From a checkpoint of a small self-supervised image encoder.
Training: adamw at rate 0.0014, batches of 256.
Data: trained on rosettes with rotational symmetry, 195000 training examples.
Rows from expert 9 of block 3, named by matrix and row number. Rows with one number belong to one neuron. Each number is 200 + 30 x the weight over its row's rms, rounded and kept within 0 to 999. All counts start at 0. After the name is the row's rms in percent of the matrix's.
# up: expert up (model.blocks.3.mlp.up, 16x256x256), inputs 0-127
# down: expert down (model.blocks.3.mlp.down, 16x256x256, transposed), outputs 0-127
up.207,104,198,174,165,205,196,217,166,190,217,229,209,192,216,184,153,188,191,198,186,185,249,264,214,198,151,130,175,157,221,213,178,140,259,185,214,185,194,189,224,151,225,124,102,96,206,229,220,237,268,201,227,190,231,193,202,212,192,173,149,196,187,211,179,195,210,230,219,219,240,211,215,223,260,196,194,210,251,189,207,201,198,161,207,198,229,234,182,208,187,249,248,215,120,192,213,144,175,192,213,172,236,194,187,228,138,200,234,178,208,167,222,188,123,204,133,202,136,202,212,176,209,209,182,197,184,216,191,225
down.207,101,157,236,182,173,252,199,208,167,179,224,218,239,173,235,207,266,190,221,202,157,194,210,187,211,206,192,214,193,205,203,271,238,237,202,217,221,155,207,189,176,231,221,131,177,184,201,159,267,236,218,220,170,179,211,205,276,169,205,169,208,191,167,197,183,248,236,200,223,229,220,137,266,265,200,201,172,189,205,181,196,96,183,208,208,190,207,192,145,229,180,219,188,169,157,223,194,205,221,177,187,184,199,215,202,216,221,274,198,202,196,170,241,177,213,183,208,161,207,205,148,210,177,165,140,207,184,203,215
up.208,108,177,236,238,259,227,206,234,294,237,231,162,189,157,194,171,158,169,223,217,160,205,226,238,223,266,188,173,233,175,193,179,251,240,211,177,195,190,241,284,209,199,177,159,166,193,157,230,209,266,213,201,250,222,156,209,190,177,221,219,186,218,166,234,233,176,167,179,162,220,171,204,237,197,205,180,246,171,198,166,195,180,178,168,203,240,165,192,157,177,226,217,249,148,244,167,151,182,214,186,230,204,202,188,210,172,187,184,227,194,179,151,140,153,182,205,173,152,204,197,188,236,213,159,192,173,247,144,168
down.208,105,225,236,177,217,160,204,148,102,232,174,223,207,198,183,186,261,208,183,179,217,231,195,196,210,147,167,183,220,200,183,235,136,150,170,235,202,216,219,247,206,247,194,213,196,288,190,221,196,165,185,161,204,267,180,212,208,243,191,200,160,268,203,222,161,216,223,220,192,202,208,246,159,238,206,184,153,230,184,169,226,192,198,176,240,147,176,206,204,175,181,189,183,178,133,151,202,170,149,193,196,221,189,198,203,181,213,165,211,193,205,213,171,188,207,221,179,153,215,162,189,154,181,203,203,171,213,181,169
up.209,085,195,204,219,220,200,144,209,156,197,155,182,200,227,170,191,241,229,124,242,223,239,152,238,197,143,196,184,190,203,196,224,189,148,158,226,189,194,195,191,250,189,248,282,251,282,203,210,134,140,224,205,180,157,231,203,180,266,159,176,213,162,214,240,123,225,217,199,182,175,170,206,194,209,202,208,213,181,210,242,205,247,245,190,202,193,178,224,188,185,203,179,135,194,178,203,273,172,170,204,176,231,176,194,196,196,226,156,229,218,220,233,241,191,218,202,218,271,189,187,205,210,189,231,204,129,196,169,187
down.209,090,213,211,188,202,200,162,197,196,208,179,227,187,221,157,145,190,222,179,234,205,201,189,195,222,212,209,198,182,193,226,230,221,149,232,170,191,266,177,179,214,233,160,278,262,202,194,271,157,206,195,248,200,215,190,162,222,235,229,278,177,209,187,207,170,233,242,254,195,187,176,233,147,224,180,217,139,184,212,200,234,247,193,230,239,163,194,127,211,198,227,220,191,210,201,201,237,186,231,252,226,200,202,157,180,221,156,194,171,172,169,236,220,193,198,169,169,174,148,219,167,213,211,154,183,219,164,203,213
up.210,109,224,189,172,190,202,209,155,191,220,230,212,203,211,202,182,202,176,197,151,203,228,225,239,220,122,127,149,211,222,194,186,110,293,181,191,209,221,230,209,148,204,101,151,163,177,226,207,237,298,194,238,211,225,154,220,220,185,185,176,196,181,199,185,190,179,196,212,188,217,219,174,225,250,200,182,194,224,180,208,195,197,152,224,199,202,220,173,183,173,250,237,206,157,216,180,131,177,194,212,195,264,188,216,227,152,197,223,213,207,162,202,230,126,188,194,197,120,163,227,181,228,206,163,183,191,205,178,203
down.210,107,147,228,179,185,207,185,220,214,195,171,148,267,177,203,158,249,212,239,198,153,228,189,175,179,231,190,205,180,200,211,219,241,242,199,206,223,144,209,226,186,213,240,142,157,205,150,182,231,193,169,177,190,160,180,194,238,144,199,206,185,202,127,180,192,262,248,202,235,225,193,142,256,263,190,188,163,193,210,187,173,115,176,248,218,233,173,198,125,199,179,252,176,190,193,190,197,211,229,216,188,159,202,212,185,225,204,213,214,221,171,151,190,196,192,186,188,172,201,203,191,226,118,192,188,206,240,230,202
up.211,112,165,198,221,230,210,259,256,301,204,190,191,207,166,188,186,141,163,259,199,169,200,212,170,208,245,199,190,226,170,193,166,232,247,228,183,216,236,222,245,146,197,183,136,155,167,185,198,242,201,208,188,225,215,167,185,220,129,248,203,184,204,170,177,252,193,169,186,197,228,199,208,239,201,222,193,241,237,215,219,173,224,208,214,214,196,178,269,192,196,187,205,275,188,227,183,156,200,218,185,232,177,227,213,221,207,220,196,226,178,197,207,146,187,189,206,242,151,206,185,221,222,210,199,195,231,251,183,192
down.211,115,245,242,202,203,185,196,185,133,203,188,260,194,226,187,162,244,186,159,174,194,201,173,210,208,146,175,181,187,221,182,203,140,182,148,185,216,238,170,191,214,224,150,263,199,258,204,244,246,250,233,194,186,240,220,211,207,260,164,207,196,224,202,237,164,182,212,166,180,167,220,199,196,164,201,205,178,190,193,186,186,194,172,180,167,177,179,214,247,201,206,184,181,191,146,144,183,179,142,198,199,207,175,199,198,181,218,212,212,214,237,177,154,184,200,198,139,150,196,179,228,192,213,223,179,156,219,202,181
up.212,094,188,175,228,222,240,194,203,185,208,171,168,181,201,171,195,173,193,175,141,182,155,199,227,241,150,134,164,243,223,194,190,138,234,185,143,211,200,205,211,144,208,113,190,182,163,225,245,240,253,201,200,218,202,146,238,181,210,182,228,197,153,157,243,216,165,188,151,183,182,195,189,219,239,237,189,201,218,218,190,146,241,229,190,174,247,198,180,174,165,211,176,186,179,224,189,169,206,210,203,224,241,171,178,188,125,170,181,226,201,188,219,236,126,175,215,192,145,178,251,185,191,159,163,223,171,214,145,160
down.212,093,172,232,181,162,193,204,203,241,199,140,147,191,224,196,118,228,218,219,175,220,200,191,173,197,228,224,205,220,204,202,177,207,200,162,197,190,149,198,194,191,206,234,224,191,203,174,188,174,201,156,230,221,181,181,181,173,184,218,246,253,205,158,181,255,202,206,196,227,204,119,197,211,145,206,235,255,216,169,193,204,128,223,230,186,230,151,168,202,198,227,179,181,208,200,208,212,234,214,238,238,162,163,219,198,234,211,189,244,226,249,190,161,236,215,182,251,230,189,159,178,204,160,181,200,179,237,225,172
up.213,095,203,205,191,213,209,212,179,241,236,212,215,215,212,187,197,212,194,196,194,207,247,191,287,201,162,149,157,232,206,199,175,143,277,180,151,195,225,194,237,170,204,144,170,160,213,184,226,214,289,204,233,219,208,176,211,201,203,189,210,171,230,215,230,165,191,181,169,148,191,172,159,220,256,173,208,164,185,174,177,165,194,174,177,221,232,184,176,193,186,227,259,199,126,212,169,110,174,201,198,190,261,199,196,226,149,181,182,196,240,137,192,207,107,203,207,155,161,162,226,185,249,205,123,204,181,231,126,196
down.213,093,177,214,226,181,197,158,216,208,196,163,180,245,208,184,184,222,211,242,246,200,220,207,258,202,242,223,211,165,178,180,208,253,200,214,221,221,111,190,209,192,194,189,217,167,165,174,196,253,221,201,219,241,157,201,165,124,170,232,241,179,207,175,225,195,220,225,192,224,241,186,169,235,209,238,212,191,163,179,219,190,172,205,222,159,267,224,166,207,184,238,259,180,204,219,175,204,188,246,242,220,122,194,221,205,206,177,218,177,228,203,125,193,212,198,174,200,176,186,208,197,219,197,211,176,183,235,225,231
up.214,088,204,208,213,233,196,185,199,155,216,174,181,197,204,164,205,189,192,214,230,193,240,209,212,216,163,175,227,140,196,196,241,228,152,198,235,196,189,221,187,268,178,243,189,207,269,224,164,113,134,232,180,186,170,225,219,194,229,142,159,254,172,199,183,147,254,206,192,211,161,206,200,199,267,209,188,229,220,209,253,230,212,210,196,167,161,229,273,188,175,158,184,175,201,168,222,285,197,103,197,148,246,167,220,165,187,232,200,255,195,218,230,276,198,210,209,258,204,197,187,179,183,191,243,200,199,209,207,221
down.214,094,168,250,161,198,213,209,179,227,211,158,225,199,208,149,198,194,191,199,209,212,201,197,208,201,209,217,203,213,176,228,250,220,173,206,172,187,272,188,223,203,244,243,239,234,194,159,231,160,163,225,246,172,201,215,181,246,234,223,211,188,177,186,187,175,225,190,227,192,177,136,240,171,216,208,227,163,177,232,165,189,225,206,185,272,161,206,173,198,189,237,254,218,182,163,238,223,163,192,226,179,188,216,118,213,181,142,203,205,174,197,255,202,231,207,174,211,204,183,190,186,197,168,125,188,210,166,189,227
up.215,098,190,244,280,272,248,232,265,208,207,188,124,233,161,169,152,156,170,208,128,163,177,182,216,243,233,195,157,201,199,171,182,237,169,205,226,205,157,226,210,176,188,254,167,215,190,218,178,184,192,217,172,239,200,214,215,196,132,221,193,175,202,163,214,189,204,167,194,198,219,204,250,259,224,225,165,275,225,236,213,208,243,198,189,200,192,190,250,166,167,166,163,237,118,232,154,178,223,233,166,231,201,159,225,196,216,231,141,209,187,148,174,188,205,164,206,246,219,202,210,188,224,199,199,194,153,237,193,195
down.215,094,206,242,195,216,199,241,165,160,247,231,233,247,225,184,212,236,202,194,170,165,224,182,206,201,189,195,157,220,223,222,215,150,172,148,181,211,200,193,208,210,230,172,209,164,245,221,239,219,232,210,173,202,217,213,240,212,226,162,165,146,245,173,234,188,217,176,164,183,201,202,193,202,223,228,187,158,221,201,170,214,180,202,174,163,178,196,246,238,175,126,222,180,187,183,162,202,185,168,127,188,221,168,222,240,203,214,211,173,202,196,183,187,185,208,226,155,176,196,183,189,132,177,252,192,166,242,252,183
up.216,092,200,211,238,250,225,255,263,227,197,216,192,231,175,193,182,167,170,214,105,170,169,167,163,212,239,241,188,215,171,188,172,226,244,223,178,243,171,224,207,141,193,217,226,221,168,246,214,235,198,199,158,215,201,179,200,190,132,230,251,206,196,169,202,227,188,138,195,201,223,210,220,243,165,211,183,200,177,230,228,190,215,182,212,207,185,180,240,181,190,188,132,242,160,254,115,163,212,216,182,237,199,217,243,209,260,217,157,210,208,178,196,181,197,186,271,264,226,182,194,226,211,194,179,183,158,237,220,181
down.216,110,192,238,221,247,228,216,181,141,256,215,248,234,200,197,204,261,164,186,204,153,198,200,218,225,177,180,177,192,190,198,257,141,184,165,166,211,182,193,223,203,187,195,222,149,238,218,220,239,209,228,163,228,213,218,222,226,202,144,160,187,210,183,239,168,184,187,140,140,193,218,175,250,199,231,184,143,211,207,189,185,180,200,164,151,201,215,245,205,162,155,190,191,223,190,141,184,192,167,152,209,220,167,186,208,194,222,222,192,173,235,154,203,159,200,223,126,156,225,198,171,179,160,248,209,185,233,180,203
up.217,090,125,212,241,212,262,264,235,253,263,205,177,224,153,197,201,150,183,225,169,152,207,225,261,216,219,194,211,187,192,209,213,236,229,204,141,176,208,221,245,156,206,175,211,186,213,170,229,230,229,185,236,250,202,197,201,180,207,215,243,229,187,171,202,248,161,140,114,200,151,165,195,232,216,193,178,170,220,198,165,239,201,174,188,160,225,164,250,224,220,157,221,219,165,216,198,151,193,182,181,207,154,218,191,204,205,157,173,209,174,203,213,207,198,185,226,256,200,175,187,208,175,162,211,208,207,238,201,196
down.217,093,211,219,217,198,205,203,169,136,233,193,188,249,199,184,209,263,220,186,200,149,236,183,207,198,192,209,168,229,152,213,271,145,175,135,188,211,134,219,200,196,187,179,224,168,253,228,228,206,237,173,204,183,218,217,169,179,238,172,173,217,168,180,250,193,175,206,170,187,211,227,202,234,228,200,199,173,249,230,172,220,189,205,197,146,197,207,201,203,198,146,187,192,219,191,195,174,203,156,152,190,167,120,209,223,177,181,213,159,182,225,162,252,171,184,218,132,174,197,169,165,125,183,251,234,199,245,184,150
up.218,100,208,196,222,169,237,189,179,178,190,193,135,201,195,182,179,239,208,211,184,192,187,215,263,304,202,185,152,247,211,139,187,216,215,214,197,258,234,231,204,228,168,211,188,220,177,234,169,214,207,176,200,199,237,176,295,202,209,235,202,232,154,200,198,167,189,215,210,198,182,223,159,223,221,173,133,193,125,176,228,198,203,203,225,200,223,166,212,126,178,199,218,187,191,258,218,220,190,169,211,228,217,204,211,247,211,171,187,211,215,204,217,203,193,168,253,210,192,156,184,150,225,207,204,166,195,234,151,139
down.218,091,197,224,234,212,231,202,160,187,188,217,229,226,216,250,251,220,222,179,234,175,196,181,246,228,166,204,194,205,217,203,206,196,190,165,213,195,150,172,202,275,163,186,179,189,210,228,165,274,179,187,181,193,258,183,185,234,237,140,182,221,187,200,123,237,196,196,161,177,212,222,180,207,180,215,164,210,267,171,198,226,224,200,156,171,201,215,242,234,193,199,167,200,237,211,176,195,167,151,163,241,253,174,195,197,130,190,178,234,233,240,163,217,174,195,164,203,187,232,140,188,214,229,190,206,171,212,217,196
up.219,083,205,253,195,217,189,171,170,164,213,171,172,181,212,144,134,210,184,169,239,211,213,200,228,186,146,154,182,197,236,191,170,136,239,175,165,190,188,149,237,218,231,164,243,169,316,152,227,204,199,215,238,207,187,216,198,135,296,165,213,199,211,191,226,191,237,213,188,187,207,160,236,216,207,204,196,198,203,187,201,184,215,254,153,239,183,179,214,202,198,224,231,172,150,213,217,147,151,148,176,171,222,225,194,167,134,202,207,193,206,212,199,166,112,222,174,135,214,225,163,240,211,168,214,215,153,197,184,178
down.219,082,168,244,222,193,260,188,198,196,196,232,262,232,170,165,165,231,214,234,174,159,164,219,169,204,233,207,183,147,198,215,216,207,158,227,187,197,202,205,188,215,194,153,225,265,170,191,211,229,255,181,213,202,187,201,201,266,200,197,235,222,224,197,219,185,218,202,189,180,186,206,150,223,208,217,214,128,170,210,192,174,173,193,184,137,157,243,181,222,230,181,192,200,223,195,208,197,215,199,185,199,197,195,236,203,258,196,216,237,187,164,188,224,198,209,181,186,166,158,204,178,187,213,211,200,197,188,215,203
up.220,100,201,197,218,199,206,177,213,152,179,161,211,168,204,179,227,222,234,130,183,205,173,123,228,232,195,198,215,221,170,183,232,166,156,176,220,182,178,188,173,217,189,212,276,276,197,227,184,186,172,196,180,190,154,170,241,224,241,194,231,208,174,205,227,189,192,196,191,210,174,232,203,193,174,245,197,202,156,236,209,206,221,242,221,169,184,219,194,193,192,199,107,160,207,159,171,289,179,201,199,207,177,180,187,191,230,209,175,206,223,222,208,237,273,179,255,177,224,180,213,207,169,180,217,170,169,164,237,189
down.220,102,258,133,180,237,197,189,203,198,213,197,219,174,215,150,124,191,183,164,233,237,200,184,181,209,182,210,221,234,186,225,117,197,149,186,136,212,266,202,205,208,206,175,277,278,210,189,238,144,204,145,195,219,205,170,192,179,201,199,277,196,197,170,201,205,247,201,210,163,164,197,227,132,209,185,206,230,195,206,211,239,268,216,224,221,172,145,196,194,174,199,178,220,239,245,166,213,210,223,244,225,232,193,191,205,188,214,149,212,197,181,228,151,191,181,198,183,214,185,212,183,222,167,170,175,220,180,214,183
up.221,078,196,204,215,201,192,146,186,143,195,169,174,194,216,173,189,258,211,134,247,219,233,178,241,204,116,172,197,166,218,202,182,177,181,170,243,198,171,204,199,273,202,228,241,229,316,208,187,165,155,203,228,163,167,236,220,186,282,162,145,226,172,194,212,131,220,223,203,194,176,175,209,194,212,191,188,220,176,208,227,218,217,213,186,192,201,179,226,191,189,192,170,130,186,180,221,260,176,166,195,159,215,167,199,187,179,228,158,231,220,226,237,247,170,217,197,222,247,198,190,200,200,175,241,213,115,201,201,184
down.221,084,212,248,164,202,212,167,184,191,195,188,227,189,215,158,136,210,208,187,206,203,175,184,177,229,203,194,183,175,191,223,267,213,176,232,178,178,253,197,184,193,250,163,257,234,204,174,266,167,211,209,256,183,217,175,180,244,238,227,267,189,207,181,202,168,233,240,250,184,191,174,231,189,243,190,223,142,186,212,197,241,225,203,227,256,161,183,138,195,213,232,234,204,207,182,209,252,186,208,252,216,210,179,154,167,204,165,238,170,192,181,228,205,188,206,179,176,150,141,211,183,203,174,136,169,212,152,218,201
up.222,098,174,215,207,232,291,183,234,216,249,209,170,182,174,205,166,194,197,200,156,152,222,167,239,229,190,204,160,242,183,165,173,196,217,199,193,179,176,194,247,220,194,197,198,206,213,184,214,168,206,210,187,245,159,184,198,205,176,211,243,205,160,162,236,175,131,177,172,179,203,170,202,241,228,230,180,230,135,189,169,196,237,199,187,228,250,142,229,175,165,215,155,219,174,224,220,209,200,234,183,225,227,204,192,201,178,206,173,219,201,180,220,235,182,177,157,218,211,187,224,113,220,153,208,199,198,227,152,177
down.222,094,216,235,232,198,246,211,184,177,182,187,186,213,171,198,210,228,217,219,143,159,229,200,238,252,180,200,158,150,176,165,195,155,200,171,185,211,183,221,215,196,190,188,225,211,234,212,187,224,263,208,181,207,248,199,195,211,182,163,214,275,215,213,221,190,147,181,157,207,202,200,185,242,180,187,216,241,200,191,167,243,221,222,172,148,186,183,220,183,236,196,161,175,212,159,162,215,174,161,202,192,210,187,194,202,220,183,171,252,156,247,153,195,197,241,186,177,213,195,196,200,143,153,213,206,160,273,181,195
up.223,088,200,242,223,239,205,176,184,180,199,154,176,184,210,140,135,169,193,151,228,219,186,163,189,165,160,216,236,164,264,194,205,203,186,192,139,189,181,147,218,208,218,206,301,191,260,198,251,195,202,191,232,209,184,214,164,121,293,165,252,194,213,193,218,173,212,204,172,199,207,164,233,182,171,198,223,178,219,200,171,232,183,248,174,202,162,199,186,212,219,220,181,145,219,209,214,206,149,197,189,178,190,257,173,143,184,178,213,177,207,229,182,157,157,225,226,140,225,213,196,237,200,184,226,223,160,181,199,191
down.223,091,173,209,279,223,300,235,206,203,175,204,267,219,203,182,207,177,204,196,195,166,190,203,222,207,218,201,202,176,194,221,153,195,180,205,184,200,229,181,186,226,185,128,244,287,184,227,233,218,242,198,218,199,191,177,191,225,199,199,215,200,228,223,207,198,197,165,168,182,190,191,207,164,195,225,213,192,184,201,193,206,210,192,175,151,137,222,195,251,183,207,164,217,190,193,206,228,199,200,183,197,212,225,220,219,252,190,162,245,188,146,212,249,202,196,191,202,198,206,181,193,185,288,195,208,238,161,210,193
up.224,118,182,195,164,177,163,216,226,207,198,213,201,250,192,218,234,212,167,254,185,200,217,225,206,192,209,210,237,188,262,219,209,268,247,183,183,210,204,212,199,224,211,240,206,167,215,187,178,230,166,142,133,192,214,216,194,215,176,212,217,198,212,192,135,204,207,228,192,229,179,172,191,196,199,183,189,148,219,192,194,241,194,210,203,235,176,196,218,226,218,125,203,216,168,208,213,177,216,186,158,192,185,236,226,219,189,206,183,172,144,241,200,188,206,221,217,256,319,246,161,194,210,209,288,206,187,200,212,159
down.224,103,250,203,197,245,204,210,225,203,196,178,155,190,172,205,211,215,179,203,135,227,208,203,195,232,202,221,195,234,215,220,165,174,236,209,201,195,197,238,176,198,168,233,185,216,218,208,197,160,193,218,184,223,203,216,234,136,175,255,199,241,201,259,243,228,236,215,195,202,200,190,228,200,214,227,191,261,155,232,218,182,138,187,203,203,219,199,191,205,190,210,161,219,234,207,191,193,157,234,199,203,223,226,214,170,189,231,179,202,176,160,245,191,212,237,209,256,235,162,212,222,218,232,233,124,181,197,179,214
up.225,102,119,206,256,248,269,213,224,218,251,210,182,229,173,179,187,166,185,185,161,181,191,186,188,222,188,185,155,172,192,194,203,217,201,221,190,225,165,222,206,187,219,199,218,225,261,192,189,181,208,213,201,226,229,173,216,207,195,185,215,234,204,196,189,201,197,134,159,117,181,137,191,239,237,187,180,241,207,234,191,221,236,157,151,218,186,173,200,145,202,223,145,199,139,231,178,161,175,195,195,218,236,169,203,203,207,230,136,267,156,152,224,211,187,183,238,259,191,215,198,220,204,168,188,224,150,224,185,167
down.225,087,197,185,206,219,190,229,148,175,201,221,242,196,238,213,278,209,207,182,212,203,232,204,229,245,201,166,158,220,208,200,179,149,180,163,231,203,178,183,181,202,206,207,205,192,229,193,214,215,205,208,141,205,231,202,214,211,168,157,145,127,229,196,210,231,217,171,196,175,216,223,195,153,165,204,181,195,219,236,186,199,213,203,148,198,191,156,263,215,172,189,177,240,236,151,164,186,200,195,147,172,216,179,215,193,163,198,174,211,221,219,183,180,216,199,202,202,230,271,216,234,145,167,224,173,187,264,191,176
up.226,095,149,233,260,253,274,233,230,205,261,182,191,227,171,191,174,216,162,209,146,143,198,201,243,231,198,205,169,165,176,159,239,214,195,239,172,191,196,211,216,186,234,206,244,235,197,158,187,182,221,207,229,251,192,171,215,213,229,200,237,198,195,176,207,170,183,123,157,181,176,182,221,258,212,214,180,216,195,218,188,207,234,162,164,183,192,148,241,189,195,166,171,232,171,218,187,205,187,205,177,231,195,230,218,172,211,191,157,239,175,191,235,196,204,143,239,234,197,212,232,195,190,179,208,196,210,232,204,197
down.226,094,182,228,231,175,221,204,184,165,218,264,170,254,205,229,206,249,195,211,172,163,234,189,216,218,181,208,171,217,195,207,253,157,199,162,212,230,141,224,174,194,186,180,197,168,260,233,193,224,212,227,201,179,215,226,166,173,196,131,160,204,208,203,224,186,182,191,162,193,195,198,191,240,225,183,220,190,209,187,157,237,187,204,180,161,182,201,228,164,250,157,173,185,216,188,182,186,200,169,149,201,198,123,202,232,209,180,207,186,175,218,170,249,179,198,212,180,179,223,175,164,98,148,237,226,187,255,169,203
up.227,097,191,253,261,227,262,202,223,185,248,215,151,198,130,138,186,156,170,211,127,177,195,189,223,250,227,214,157,189,201,173,193,216,195,219,194,203,170,256,228,229,171,217,235,260,201,228,187,160,240,209,213,246,188,173,230,216,189,208,245,216,192,151,240,225,156,160,175,181,203,172,221,264,203,255,184,212,147,199,189,259,178,192,156,193,208,152,201,158,181,211,165,203,178,235,175,175,159,183,178,214,193,209,213,172,222,220,157,232,202,165,180,191,197,158,232,159,198,184,200,190,228,217,184,185,214,191,182,153
down.227,089,215,229,186,203,183,210,157,173,244,207,225,231,151,239,220,245,220,244,169,165,213,294,192,228,189,138,209,192,200,176,248,174,186,153,235,209,167,188,243,161,204,216,177,177,245,216,144,228,190,192,137,225,199,203,237,232,219,174,146,206,199,199,197,187,213,199,204,245,204,223,193,241,188,175,146,188,249,197,219,213,203,214,220,151,198,203,244,192,253,159,220,208,218,146,210,187,247,142,179,216,192,176,225,181,167,188,222,206,183,246,186,208,220,215,192,204,199,215,213,171,155,206,215,239,210,215,233,210
up.228,091,222,205,170,220,190,210,145,206,220,202,190,184,214,168,153,167,190,211,206,196,254,243,252,205,154,102,187,208,203,202,138,116,277,170,164,181,213,211,250,148,216,137,147,108,196,201,210,206,229,203,211,219,195,174,229,199,234,165,181,185,181,197,182,214,183,200,195,186,234,206,205,224,236,183,196,181,238,164,176,197,213,201,163,222,210,201,189,197,173,219,261,208,146,211,223,132,146,157,191,172,238,228,179,194,104,196,213,196,196,175,180,161,112,214,180,147,158,184,213,181,222,197,167,206,204,201,167,218
down.228,090,132,229,220,176,230,175,204,209,238,187,221,221,171,180,224,205,204,227,221,174,203,220,218,187,227,188,214,139,210,187,213,221,215,205,200,208,143,219,179,197,204,182,164,171,138,170,192,264,250,211,209,195,139,218,207,215,157,206,172,208,190,184,187,201,201,219,211,205,191,248,153,255,198,240,193,165,148,168,191,165,110,213,209,148,229,211,200,192,236,231,210,202,176,197,222,181,220,214,217,232,181,223,185,206,222,191,247,221,205,183,151,243,158,199,224,212,155,168,188,189,187,211,179,194,192,219,207,215
up.229,093,183,224,226,235,304,195,234,199,251,227,171,207,189,238,190,195,204,182,170,163,206,155,250,238,185,213,164,198,186,206,177,198,214,196,180,143,175,203,205,234,189,183,240,208,206,205,207,168,217,186,171,249,164,176,208,249,164,202,248,210,165,204,242,200,142,179,152,182,183,148,166,234,218,199,169,192,124,191,152,202,188,182,183,206,249,162,208,194,162,228,149,206,166,240,172,198,224,239,180,221,208,181,196,227,196,177,153,190,191,158,227,248,151,183,180,201,240,202,228,190,200,151,175,185,238,200,174,162
down.229,084,189,221,202,197,229,205,159,193,180,169,188,193,203,189,250,211,190,187,160,173,199,186,205,248,198,156,149,159,212,189,213,156,200,153,191,203,177,275,171,181,229,236,226,197,237,205,190,234,205,218,188,202,263,206,217,209,214,166,210,249,205,180,226,195,143,196,176,199,187,170,167,212,160,176,213,226,192,189,183,241,207,218,165,169,193,219,207,175,199,217,174,209,228,152,203,232,196,163,198,199,187,217,162,211,204,174,164,271,177,240,160,201,215,232,189,184,228,222,216,241,173,133,236,181,179,286,194,192
up.230,091,183,211,251,252,236,232,260,240,237,216,167,208,193,169,193,113,198,169,174,174,208,199,225,249,197,185,223,205,209,186,159,194,214,202,157,178,202,239,278,209,184,196,223,183,183,198,196,204,198,250,145,249,175,120,238,198,173,210,250,215,176,152,222,204,146,153,134,179,184,162,203,244,254,232,177,224,204,203,202,228,220,233,197,184,243,178,214,178,170,203,178,212,167,214,176,170,158,199,192,214,167,186,171,183,147,179,162,259,176,163,208,173,146,174,196,215,186,166,191,164,207,162,197,227,192,205,152,179
down.230,086,213,210,182,150,183,165,159,183,147,139,181,148,202,205,179,256,190,184,154,239,160,167,213,193,187,177,208,217,218,186,142,196,188,144,180,203,136,220,210,242,226,225,261,242,219,188,177,213,223,185,174,198,215,185,185,161,204,217,226,219,181,207,221,241,192,200,205,251,151,186,206,174,121,223,187,258,190,169,199,193,189,226,217,214,197,165,141,173,190,244,147,201,210,204,162,206,215,179,223,256,179,226,214,207,195,221,185,236,236,274,194,157,221,201,217,188,253,192,168,222,237,172,210,172,166,254,190,198
up.231,127,218,177,177,215,201,210,158,221,219,225,195,192,213,194,214,176,188,233,171,202,256,252,236,213,157,129,179,202,206,205,165,150,282,176,167,182,231,231,229,132,168,135,110,122,170,210,218,227,244,221,204,231,203,136,226,227,190,166,179,185,186,194,224,201,174,204,191,202,219,211,178,218,244,207,197,188,233,177,183,178,173,173,190,195,218,212,184,200,169,243,251,215,168,193,219,116,169,181,201,182,260,221,182,225,154,174,225,228,205,165,180,191,119,210,194,173,126,194,209,192,245,204,165,224,225,207,137,214
down.231,143,129,237,188,170,222,223,232,272,197,165,134,247,161,195,186,203,193,267,203,177,224,216,209,208,282,215,226,188,183,200,223,260,213,216,203,217,149,211,204,179,186,274,143,145,180,158,144,221,194,199,200,193,142,199,182,212,151,203,172,185,196,143,207,204,241,182,176,223,212,185,159,266,224,197,203,207,187,174,211,191,144,204,215,190,228,198,223,159,196,236,261,191,183,202,200,187,211,223,198,207,142,233,223,220,201,211,227,219,227,184,152,185,225,190,185,195,178,206,208,179,204,148,186,183,194,231,223,200
up.232,099,203,163,201,179,189,221,240,202,176,200,231,187,200,206,213,218,215,233,121,218,191,150,196,236,158,197,232,217,249,199,151,192,204,164,181,247,235,215,197,166,144,220,218,194,157,204,159,197,192,182,103,201,161,133,238,259,119,192,214,212,196,195,215,181,199,194,166,212,197,195,165,226,168,225,178,164,198,180,214,223,216,206,224,205,208,211,241,216,155,213,173,204,190,203,89,184,173,199,201,196,235,212,218,233,229,230,145,247,213,233,212,169,208,199,199,203,175,165,169,203,206,159,189,213,201,219,200,182
down.232,101,209,202,175,192,182,211,207,234,191,156,120,178,165,170,179,223,188,216,141,261,220,175,207,221,212,232,198,196,232,246,166,184,207,182,213,191,175,227,183,252,192,205,183,179,188,180,210,160,214,221,176,209,218,162,147,125,182,192,207,183,219,209,191,263,209,213,226,247,197,167,240,151,172,242,234,230,197,219,183,200,144,199,216,238,194,151,148,182,237,225,171,202,193,186,196,227,228,212,250,203,194,181,189,211,231,177,179,241,206,189,215,172,197,186,163,249,216,181,196,202,203,195,182,195,170,213,168,180
up.233,096,220,225,230,205,235,172,191,165,198,206,158,199,209,184,207,214,216,182,182,180,236,197,225,247,209,183,149,206,169,153,218,180,192,206,178,225,185,221,236,242,159,236,224,241,189,206,155,158,187,239,182,199,167,169,268,202,148,209,200,268,168,179,212,145,185,204,214,197,208,208,210,253,233,167,154,204,144,158,228,212,196,227,214,218,218,180,212,124,192,207,183,189,222,234,197,250,155,171,211,208,194,187,206,246,191,218,169,234,184,180,153,225,216,176,224,217,190,183,172,137,209,207,182,204,201,210,152,192
down.233,098,201,217,195,190,219,175,163,172,233,213,233,244,181,258,222,250,198,197,177,176,204,198,228,216,176,184,177,233,191,209,197,192,233,203,178,203,135,193,237,224,165,183,179,181,212,236,165,218,171,198,159,217,250,168,244,225,204,173,167,259,189,157,136,198,233,204,178,214,191,228,134,243,192,196,182,239,229,199,216,206,193,219,202,178,223,198,240,176,173,198,142,252,236,188,132,182,160,156,123,241,213,170,232,197,169,212,180,254,215,230,152,217,191,209,191,187,158,228,175,232,172,228,188,236,177,235,190,181